Weights of a small segmentation model: decoder activation gelu, 10300 steps.
Rows from block 3 of the decoder of a small segmentation model, named by matrix and row number. Each number is 50 + 15 x the weight over its row's rms, rounded and kept within 0 to 99. All counts start at 0.
After each channel's rows are labels from the 100 images, of 14848, where the channel reaches its highest value: "responds to" is what is common among them. Only what is clearly more common there than usual is listed. The data: rosettes with rotational symmetry. In brackets: how many of the 100, against the usual share in percent.
# conv: 3x3 conv (decoder.decb.0.0.conv.weight, 128x128x3x3, each kernel summed), inputs 64-127

conv.19:77 41 41 38 48 57 60 57 37 56 29 48 46 44 32 32 41 44 59 45 69 86 49 72 31 41 41 36 51 41 34 54 47 49 90 38 55 35 48 51 42 59 95 56 54 22 57 47 76 31 49 64 81 58 30 39 51 33 40 47 47 63 68 33
responds to: off centre (80 vs 30.3); pinwheel (78 vs 49.8)

conv.119:61 76 33 56 31 49 41 68 56 19 57 32 26 48 63 24 45 42 32 60 57 52 19 67 41 28 28 38 58 52 49 50 60 47 81 57 78 46 72 29 29 70 61 64 31 55 45 71 43 41 50 29 51 20 24 36 57 69 42 61 52 63 64 40
responds to: three-fold (38 vs 12.1)

conv.61:80 49 17 63 42 22 74 51 58 55 51 56 45 46 26 63 61 54 46 16 68 33 27 54 44 48 60 72 63 51 15 24 60 67 45 55 34 42 33 43 53 55 43 47 52 56 33 46 44 74 33 52 49 56 60 59 47 66 48 42 48 34 74 69
responds to: grey (33 vs 14.3); three-fold (30 vs 12.1)

conv.2:66 76 77 64 53 38 57 46 48 54 74 50 49 52 73 30 60 61 59 69 48 25 25 57 48 58 09 62 51 59 55 32 44 47 56 33 39 58 47 55 43 23 53 32 09 32 24 53 53 41 44 41 48 49 40 63 39 45 39 60 64 55 39 48
responds to: off centre (65 vs 30.3); three-fold (47 vs 12.1)

conv.41:57 19 52 38 72 50 39 24 49 86 50 32 44 86 60 64 38 28 52 36 61 43 51 33 26 39 58 53 35 36 44 34 49 66 36 54 50 44 71 63 58 65 50 57 66 51 62 33 55 40 46 28 42 48 63 54 67 48 73 58 37 75 56 43
responds to: mirrored (90 vs 50.2); eight-fold (30 vs 12.5)

conv.123:58 54 47 57 60 55 38 54 49 57 79 58 45 56 82 70 47 53 55 57 41 26 27 43 52 99 76 46 61 35 39 53 43 50 55 79 44 60 51 42 70 46 62 55 66 21 58 47 42 40 32 25 33 23 81 33 72 33 42 44 57 65 55 73
responds to: pinwheel (78 vs 49.8); three-fold (38 vs 12.1); four-fold (30 vs 12.3)

conv.32:22 55 49 50 31 53 62 20 54 74 20 56 59 52 55 39 55 46 91 41 57 52 36 59 39 72 39 38 51 67 68 44 36 60 66 59 66 57 33 58 56 51 63 50 98 54 45 51 63 68 46 27 43 48 49 39 58 46 86 33 38 46 60 59
responds to: pinwheel (100 vs 49.8)

conv.120:35 36 64 39 39 57 40 36 67 36 59 56 78 30 59 65 27 66 70 47 39 48 37 26 33 60 50 71 40 38 49 38 59 30 54 57 34 68 11 67 39 23 44 48 09 84 48 62 62 45 48 31 43 33 55 36 35 50 39 53 63 61 35 42
responds to: off centre (72 vs 30.3)

conv.30:82 64 57 37 38 53 37 39 59 40 32 47 89 59 84 68 61 69 47 78 37 32 69 44 41 61 36 28 44 41 60 43 19 53 48 62 40 53 62 30 44 74 32 60 72 58 66 63 43 39 62 41 33 70 36 30 57 52 41 52 71 64 51 32
responds to: pinwheel (84 vs 49.8); three-fold (43 vs 12.1); four-fold (30 vs 12.3)

conv.21:74 43 44 64 52 27 45 48 38 72 35 48 75 78 60 32 40 35 68 60 66 74 56 74 56 51 31 33 44 69 45 45 80 59 68 58 38 42 56 61 25 63 57 71 53 50 55 56 59 44 28 74 49 65 32 46 85 78 60 51 41 55 36 30
responds to: vivid (39 vs 14.7); four-fold (36 vs 12.3); three-fold (33 vs 12.1)

conv.71:56 54 61 59 65 56 65 41 56 27 28 60 50 68 70 61 73 57 01 46 63 31 57 49 45 76 43 56 59 45 64 14 29 53 17 38 58 53 54 56 77 43 28 65 64 66 35 65 46 35 40 66 35 45 45 52 68 63 45 59 83 18 46 27
responds to: mirrored (78 vs 50.2)

conv.59:41 34 48 65 67 71 34 44 52 54 62 43 50 41 48 43 44 36 49 49 37 14 42 19 39 44 50 55 40 45 34 44 54 35 46 45 55 46 57 60 57 55 65 42 65 11 39 65 63 57 34 77 25 36 53 55 33 59 30 51 65 25 48 50
responds to: ten-fold (55 vs 12.2); nine-fold (40 vs 12.6)

conv.117:32 32 78 20 68 49 35 54 38 61 54 49 52 34 69 45 31 48 55 43 33 45 26 46 37 61 48 67 51 47 55 58 53 34 60 56 56 36 36 57 46 61 47 58 48 48 70 63 63 41 57 20 22 41 50 28 69 46 63 40 44 59 57 59
responds to: dark (41 vs 14.3); five-fold (34 vs 12.6)

conv.40:35 59 35 72 38 35 44 67 42 47 45 56 33 59 57 27 53 48 43 52 57 27 43 83 40 69 52 35 67 57 49 56 24 26 36 67 64 35 31 69 28 65 52 50 58 78 37 54 22 33 15 36 65 53 51 49 52 59 61 82 38 18 49 56
responds to: three-fold (84 vs 12.1)

conv.10:59 30 53 44 68 62 61 30 58 65 39 34 41 44 48 71 61 33 59 56 24 30 65 38 53 82 43 50 51 38 54 24 54 60 58 50 39 64 50 66 94 34 51 59 62 60 80 39 68 57 65 66 38 57 48 36 58 53 84 48 59 48 27 40
responds to: mirrored (89 vs 50.2)

conv.7:73 25 55 53 41 81 65 53 70 50 13 49 72 54 50 96 68 76 57 55 48 44 55 78 64 37 46 47 67 50 37 22 27 56 60 44 53 49 39 36 64 71 51 37 57 34 48 50 52 69 77 79 56 52 45 61 56 33 45 53 36 42 59 55
responds to: off centre (90 vs 30.3); mirrored (87 vs 50.2); ten-fold (40 vs 12.2); order: nine-fold (30 vs 12.6)

conv.65:36 42 43 61 54 32 22 63 29 64 63 54 22 23 31 49 73 19 66 28 55 93 52 83 46 61 42 48 43 57 59 48 37 58 48 62 40 40 54 40 34 58 59 49 73 20 44 39 56 55 55 48 62 61 44 64 41 41 68 57 46 57 33 69
responds to: three-fold (53 vs 12.1)

conv.4:47 42 75 53 73 24 22 63 40 43 70 22 34 76 76 53 53 36 46 60 24 35 85 57 41 64 55 38 55 52 42 75 46 51 36 17 44 62 65 50 71 35 70 62 41 76 64 32 31 61 67 58 48 59 54 78 59 54 74 43 57 24 52 60
responds to: five-fold (37 vs 12.6)

conv.62:63 44 30 28 66 33 42 65 39 61 20 82 83 63 56 48 65 56 46 34 68 31 20 58 60 58 58 59 63 49 23 41 40 54 60 50 73 53 56 34 38 61 52 40 42 45 31 10 64 57 40 84 69 35 53 34 71 54 56 69 40 64 38 34
responds to: three-fold (52 vs 12.1)

conv.9:43 42 54 37 81 59 57 23 35 26 48 42 12 41 50 52 57 65 22 75 25 23 69 73 38 73 43 28 48 56 37 29 50 47 55 29 42 46 52 60 51 38 57 55 40 40 52 35 26 34 38 57 19 41 61 58 47 62 47 83 33 42 33 55
responds to: four-fold (36 vs 12.3); five-fold (34 vs 12.6)

conv.93:17 40 52 27 38 69 44 25 68 42 69 42 89 66 50 73 56 67 28 38 50 42 54 49 32 50 54 94 54 80 55 46 47 36 76 47 55 47 72 46 51 53 36 49 41 60 50 90 56 58 56 32 24 31 32 60 36 63 40 54 31 73 44 40
responds to: dark (47 vs 14.3); three-fold (40 vs 12.1); grey (32 vs 14.3)

conv.103:40 39 64 64 17 40 58 37 74 41 53 31 43 25 58 47 56 47 43 14 47 29 64 48 49 11 30 38 21 41 35 45 26 44 21 55 58 52 25 56 46 40 31 38 65 35 45 51 33 76 53 42 78 55 69 59 41 22 43 50 35 40 52 35
responds to: pinwheel (100 vs 49.8)

conv.6:61 60 70 58 73 68 45 59 50 70 58 35 30 62 25 39 37 52 41 77 56 96 61 59 68 47 44 60 54 40 47 42 52 61 59 58 56 69 53 38 21 58 49 51 46 54 78 40 82 30 63 46 75 59 30 43 47 51 76 46 45 37 47 51
responds to: pinwheel (95 vs 49.8); seven-fold (39 vs 12.9)

conv.112:51 63 33 54 23 72 52 58 41 47 70 55 09 11 34 66 71 54 54 50 46 70 44 76 46 57 19 48 56 36 74 56 32 41 41 49 48 52 26 49 67 50 56 50 51 93 46 83 38 46 61 73 37 63 72 38 41 47 33 67 61 72 43 58
responds to: nine-fold (36 vs 12.6)

conv.23:39 19 45 82 42 72 28 69 56 63 54 62 44 25 44 47 75 32 53 73 62 67 30 62 75 48 47 63 72 29 75 31 63 66 69 49 59 95 79 42 65 68 40 24 82 40 60 51 38 50 50 62 52 50 62 29 30 35 42 46 62 62 54 39
responds to: off centre (70 vs 30.3); three-fold (37 vs 12.1)

conv.73:67 76 44 45 51 71 41 49 66 63 57 25 54 41 63 62 68 72 63 41 48 67 43 48 60 59 53 48 57 66 58 73 47 38 86 42 49 37 85 64 41 57 80 44 48 40 66 20 27 54 55 40 57 38 48 55 71 61 57 48 41 38 31 45
responds to: three-fold (48 vs 12.1)

conv.63:12 47 36 26 35 46 57 17 48 27 61 54 59 42 32 40 72 45 49 41 37 14 70 72 61 31 60 42 84 47 48 61 32 43 40 37 29 45 41 48 39 55 26 73 28 64 53 79 40 64 46 39 63 49 67 68 57 44 41 45 46 40 44 56
responds to: mirrored (81 vs 50.2); dark (33 vs 14.3)

conv.113:59 52 69 54 26 59 52 74 67 51 67 53 25 60 82 30 48 44 26 68 27 53 25 65 45 60 43 52 51 42 51 32 37 54 63 77 51 66 47 34 48 70 50 36 65 36 76 79 29 40 40 51 63 43 55 55 41 71 17 44 24 33 63 45
responds to: pinwheel (92 vs 49.8)

conv.56:45 41 43 75 26 46 68 32 61 48 48 42 39 50 44 76 44 54 51 30 56 03 51 45 44 76 44 40 48 41 52 53 38 61 38 45 45 62 45 32 66 39 39 48 46 21 28 55 41 67 79 36 56 24 62 53 35 61 38 62 55 57 25 42
responds to: nine-fold (46 vs 12.6); ten-fold (37 vs 12.2)

conv.126:74 62 48 26 48 36 34 26 59 41 68 48 39 59 51 68 50 52 47 43 16 55 36 21 40 67 47 68 50 38 48 52 50 60 43 44 36 61 58 53 50 22 59 58 47 44 57 39 40 55 46 75 56 46 54 66 80 91 47 44 49 55 51 40
responds to: pinwheel (96 vs 49.8)

conv.22:67 16 65 58 37 67 49 52 52 75 44 51 46 31 57 28 57 42 67 20 37 71 28 45 32 81 09 42 57 63 35 47 42 58 37 68 43 58 41 50 51 46 41 36 64 35 45 47 21 45 31 75 60 73 47 68 40 80 46 56 69 34 43 55
responds to: off centre (64 vs 30.3); three-fold (48 vs 12.1)

conv.111:47 41 56 66 58 54 49 61 79 40 75 25 52 42 43 35 44 44 58 37 59 49 57 47 50 16 35 48 33 26 46 61 53 28 55 43 43 25 57 63 54 43 54 37 24 35 34 65 68 49 44 42 87 30 32 52 60 76 53 35 37 42 33 59
responds to: four-fold (34 vs 12.3); five-fold (30 vs 12.6)

conv.100:58 30 23 57 62 55 33 54 58 23 30 65 37 57 44 53 28 34 33 40 75 33 47 38 41 58 49 45 73 79 44 36 58 40 38 65 87 66 39 66 61 57 32 66 70 54 46 49 18 40 64 13 53 66 54 30 55 71 33 49 68 62 44 67
responds to: three-fold (47 vs 12.1)

conv.24:57 27 52 63 57 38 51 48 42 46 41 16 51 64 51 42 70 75 35 42 57 60 50 46 54 34 23 05 48 66 52 80 55 53 69 28 38 41 62 51 59 41 52 47 53 47 29 67 51 52 54 72 47 47 60 63 69 24 70 37 46 59 78 90
responds to: mirrored (88 vs 50.2); four-fold (30 vs 12.3)

conv.69:81 50 55 62 88 51 37 42 58 39 37 48 76 39 39 74 33 60 45 56 35 42 54 49 56 07 52 57 47 56 30 81 46 56 48 53 44 46 50 37 54 35 73 36 40 42 26 49 62 22 45 41 48 52 21 53 55 32 44 50 65 62 30 35
responds to: five-fold (40 vs 12.6)

conv.27:42 21 36 14 36 74 47 59 64 36 82 69 45 63 39 52 81 63 67 41 46 38 34 35 47 51 44 43 73 57 53 32 55 32 51 74 68 67 62 38 52 48 24 64 70 48 40 47 38 80 46 37 69 51 35 59 50 53 46 11 51 32 37 46
responds to: grey (33 vs 14.3)

conv.102:58 59 33 75 57 53 57 56 41 47 31 66 73 64 59 62 56 37 50 44 47 60 16 35 36 74 65 59 50 33 32 57 33 35 59 45 24 78 40 35 55 65 68 40 38 66 44 29 58 63 76 50 62 24 45 22 60 27 49 56 70 45 66 43
responds to: off centre (98 vs 30.3); mirrored (91 vs 50.2); ten-fold (30 vs 12.2); order: nine-fold (30 vs 12.6)

conv.125:33 38 72 21 41 61 60 57 68 29 53 59 51 54 64 47 54 51 40 49 41 12 44 44 69 56 38 63 60 51 53 28 39 37 67 47 54 55 48 57 53 37 41 65 65 42 50 56 35 55 35 75 07 45 70 45 60 64 61 38 41 66 49 60
responds to: nine-fold (31 vs 12.6)

conv.66:34 53 61 42 70 77 35 52 35 33 49 44 64 57 88 58 47 75 39 29 71 42 45 51 33 47 41 35 63 59 42 26 33 49 58 48 41 33 77 44 32 62 43 56 36 30 48 31 47 41 39 56 69 25 31 87 98 57 54 42 52 78 40 45
responds to: dark (47 vs 14.3); three-fold (35 vs 12.1)

conv.124:75 45 28 62 52 27 57 80 64 72 29 57 24 62 57 52 44 36 52 57 52 21 33 58 49 20 52 32 65 42 29 52 51 23 67 46 41 79 55 53 47 70 54 67 64 52 37 72 61 62 44 66 73 40 42 55 60 43 42 31 65 51 77 36
responds to: five-fold (40 vs 12.6); dark (32 vs 14.3)

conv.97:34 44 80 62 30 60 55 61 54 52 57 21 59 38 56 30 59 65 46 50 75 42 36 74 48 37 49 30 65 55 55 34 72 67 54 24 34 32 64 67 41 56 41 45 55 37 37 86 35 40 53 49 63 63 35 54 64 28 39 65 82 51 40 58
responds to: dark (45 vs 14.3); grey (34 vs 14.3)

conv.81:61 48 48 39 26 43 40 26 40 64 58 65 60 53 58 52 74 60 56 37 58 46 72 62 15 53 55 51 38 36 55 62 51 57 70 68 53 53 56 40 63 64 54 52 87 25 47 53 35 44 81 33 61 35 55 59 58 41 54 49 44 87 67 77
responds to: pinwheel (94 vs 49.8); three-fold (46 vs 12.1)

conv.51:22 34 45 64 60 42 57 35 52 48 62 30 77 69 55 31 27 37 40 51 43 66 22 52 36 71 36 50 40 48 47 29 35 39 49 56 59 57 51 29 37 39 52 38 65 24 46 56 65 55 38 40 37 30 53 36 32 51 51 59 21 50 38 57
responds to: three-fold (63 vs 12.1)

conv.55:42 58 46 63 17 56 29 40 53 49 43 49 26 46 26 49 62 42 45 56 63 58 42 43 56 33 69 24 28 45 54 18 50 54 35 32 42 71 40 48 64 65 24 26 39 71 63 47 40 52 55 63 64 42 72 74 58 26 46 60 55 31 52 62
responds to: off centre (65 vs 30.3)

conv.64:48 59 40 51 72 45 55 27 35 42 68 69 30 45 29 55 71 48 57 62 52 57 50 47 52 40 34 59 51 50 40 53 46 20 85 68 52 32 47 46 65 73 63 49 46 45 60 51 56 75 44 45 54 40 52 44 46 27 53 32 47 49 89 24
responds to: three-fold (42 vs 12.1)

conv.12:53 39 49 25 53 45 27 44 54 62 54 57 35 44 34 53 59 51 67 26 27 38 41 93 43 45 49 50 31 58 53 43 83 66 72 79 55 61 72 51 37 20 42 76 76 58 61 10 45 71 54 40 64 68 50 42 47 55 53 43 47 38 22 54
responds to: five-fold (61 vs 12.6); three-fold (37 vs 12.1)

conv.15:47 35 42 49 49 44 50 37 23 63 56 53 47 40 77 52 69 54 58 69 52 46 32 38 47 32 43 58 65 48 32 56 45 40 42 24 31 36 73 59 66 60 03 65 35 33 43 75 71 49 63 49 57 55 62 74 71 40 39 52 55 68 42 64
responds to: pastel (34 vs 14.2)

conv.83:35 71 60 26 63 49 62 64 36 38 54 40 43 62 50 78 52 34 51 59 63 69 89 18 51 66 63 60 61 44 73 45 51 61 22 38 21 38 42 38 64 64 36 37 39 38 54 52 53 25 42 45 13 52 45 38 37 33 49 55 50 59 40 35
responds to: mirrored (86 vs 50.2)